From a checkpoint of a small segmentation model: widths [96, 192, 288].
Rows from block 8 of a small segmentation model, named by matrix and row number. Rows with one number belong to one channel. Each number is 500 + 40 x the weight over its row's rms, rounded and kept within 0 to 999. All counts start at 0. Numbers have three digits each.
Before each channel's rows are labels from the 100 images, of 14976, where the channel reaches its highest value: "top examples" is what is common among them; "patch colour" is the nearest of a few named colours to the mean colour under the peak. Only what is clearly more common there than usual is listed. The data: simulated telescope pictures of galaxies. In brackets: how many of the 100.
# convs0: first 3x3 conv (model.decb.0.0.convs.0.weight, 192x384x3x3, each kernel summed), inputs 0-127
# convs1: second 3x3 conv (model.decb.0.0.convs.1.weight, 192x192x3x3, transposed, each kernel summed), outputs 0-95

top examples: winding: anticlockwise outward (91); many-armed spiral (88); tilted (71)
patch colour: brown (62); grey (28)
convs0.154:466528472490511544444432464496457420543492471469503424478494459476517505514522486506405508491511523435473535549539464471553527509499484539537464563480537521456561526502517533543518485482502514489487454481486537474506478541486518534539498457488462480500528490496499501473450493445515493515502441472476530494504507479496473523471542492521551526507501516444504541522531547467435505561497
convs1.154:489548427459560418520480498471454445452485491467471491531503473489531526474422505542516483531482591488512410453554528443477453481507481430503470508491556414471487540536486526533494517421497570473524559506545501487531494550506540506490563510520523526516462468473480521481524593469531562482

top examples: winding: anticlockwise outward (44); merging pair (37); two-armed spiral (37)
patch colour: brown (36)
convs0.55:509486496483508509407530488502502479519504497518500434560533478486488468489512508524464525486525499509555505531570470516541512541440507502524496534418473518528515489472500531470497531506528528535543467531508515462529552529438552516479477508541489523472527506485492472552506489523563531576494514442492501487506493514502519484529504459504519514523471464452442485553516486523511473473499
convs1.55:515544501483597470500561481471528482446536440549495455480527486419489514455478527531578575467448538541494525492559493561510493513478620519494525532472472447491496465485454497495514540450459495489453531492481539475461528523433472475537461495468487521457511542449421453530467516539496479482

top examples: lensed arc (85)
patch colour: brown (56)
convs0.14:461521470451472494548456477483463451509475491488484517475523513511464496543553477515491499511491564486461548502584535525503554534553452472529532470504544525487512464515485478469486515491503498482532468526514488517496520508493512535494498505514474477487493510475484520505528478518502489499532525528521545519480492524510525489500565508480540466479429501479506474447477491556494524526512
convs1.14:483532576492387491482504464560591546475484524527477428578529559513500561551529460492426512560508457535487576483502510509495490543495477498487468452519508546530561458507469501417494495519517493533495519551474525544527444522527513431551529472446504502501472505455488504471485348503514531477

top examples: winding: anticlockwise outward (78); many-armed spiral (45); two-armed spiral (30)
patch colour: brown (38)
convs0.185:514522501477478473486484483473495481488476514491466518528541527523491534533490490459460522517452508504458526532509548446497457531540499450485479492527568521534488502474479547503517504492520527493552472535498549535550506416566495554441510490499437475519475500539513516516505464542467449565561556512516417486510490510493531482522514528491473482494507552510526522508514527546478514540540
convs1.185:534441569498395471545546462495512525483499514521420483523443535480458528480531506480445480542572448575558602510535544456460532531477519522593486461568512501512453537514476522469517459544530462470533500486433509464548475436551453483483544450517471543498530518478528505462486437490481520477

top examples: winding: anticlockwise outward (80); two-armed spiral (72); tilted (53)
patch colour: grey (84)
convs0.56:477516434525501521516499497473532485537528479491483503466471534495492578505524489493533479519458460472501524495485406488520496522500503478576512539525492450480560529515514489517487481441454532504493497500503507537458506497492523511560514523464467532464524435512472520483491530515572545527521501441491528510500454517519506463516505492558509542497502471472524431545504446405526547457480
convs1.56:585538475559480525521501497506441466585534452532435503464525513557472484453422533493501518559538542475538436513530463443524517525500533471531416460484576464524436505492482489508444537493469533508508539504468490565522520600576487507447510450536546513480399466458427486503451427493498507535

top examples: winding: anticlockwise outward (52); many-armed spiral (48); winding: clockwise outward (46); two-armed spiral (44)
patch colour: grey (92)
convs0.111:512508518547533560484466474527452457540524489537495472487527488504449497418480479487492512517523446542504449482478551495519507560526506502543486529423476503469487558445498512477511435491484510477472447453468523540529528468455460501469515515472546546482506375460504478480552534510505522466549408473512531530558508498562541514449475497529503526531484493439447548452487480487546537495523
convs1.111:535503480558493471554444480436449475460548518563496497455482411473481445431452471537560532435503493481488517493540500422554492554486462451482484496494518471568476478515492532486506480461505478517505514451559385448526511564572532573507498524553501447484492490535502531548600519517526455463

top examples: lensed arc (97)
patch colour: grey (54)
convs0.29:521493567481535509493466448473525487459494470524494546535515561484541506476528470513542499608508439586479562502510444520508474478488459501538518507476461486487447541473524480494507524509492481522518502503505505486550537505444475451440475515512464498525479477531499451544487523515509486483478553476514573480499476522519575517547505539489464481517526492527522564559447523466506513544512
convs1.29:530502472491479495499449499439515502449524515502515466479509494523473469462518506495404516514567465542423442482471493469507492504531511522493482455525562492496448480538527391462463430475531448456513544480542456486582526548548496573550474514451416436477440493435452476527496466505489469480

top examples: winding: anticlockwise outward (68); many-armed spiral (58); tilted (41)
patch colour: grey (72)
convs0.2:500479498494544429501465450524520556533527485492505477495500442501559518472510497548550546582450481484493484520453475475493441518515530511520512556501483476498512455464461471483506481481492531456480551541458484542460478455553553458541487468549533468459524398509471481486442512484495498506480431528460468522469492519558512494542479481558503499500478474502531539566501504509487474507491
convs1.2:499475432526583505546566530559508494499448569513478498486495453627498466512473454466561470486487495573429514511545507473569531526478458521519492461546455539489499485516561479492495574532559485431504477521568495494577508491529467545528515410509554495554525429548570483492483466496515535504

top examples: lensed arc (45)
patch colour: brown (47)
convs0.15:548518564457469490524522513518496506507515534482538527512483510487470453530464469523437511539491530516498400492507499531517462492490469483501487506526527451519460457486512512471468539498515504495568511521487501459543510510523485555479440503528442465517507464526527527530477492585502520509585525443492542473457476513489513461534473473436460496485540541505536527528473477500525526501487
convs1.15:520511489494524485510564513494460506464472502504602531520452511455536527513514499492563501480490532457530464502505552488495536481521451505568532549529516531546525581522540505527527454464460476497413485497471453504440498511497480478425447618462454467485585555537534474563499498497385503514

top examples: lensed arc (95)
patch colour: brown (86)
convs0.128:455542526559534427470531483499481502548483472466529506509491512467387521500493447509465539475479515490511418536510466485501494542484570493466460518489520513542484495502512527493519519526507537534470521502449460484513511508533483493514509479567548476468520481505467502551573515468548488515535504466506588531503492491541511452516493485445533498530483469514547483478456475556530586541509
convs1.128:515443482511385484472537491505485504524518524455488538513506529494534509483439519488556530512524594553570568521439512463529446606524489559492500460510476535568532446506502481514546525517484518524507506494484542549522519481476485505428472492497476470472494564482442443522484628478469517525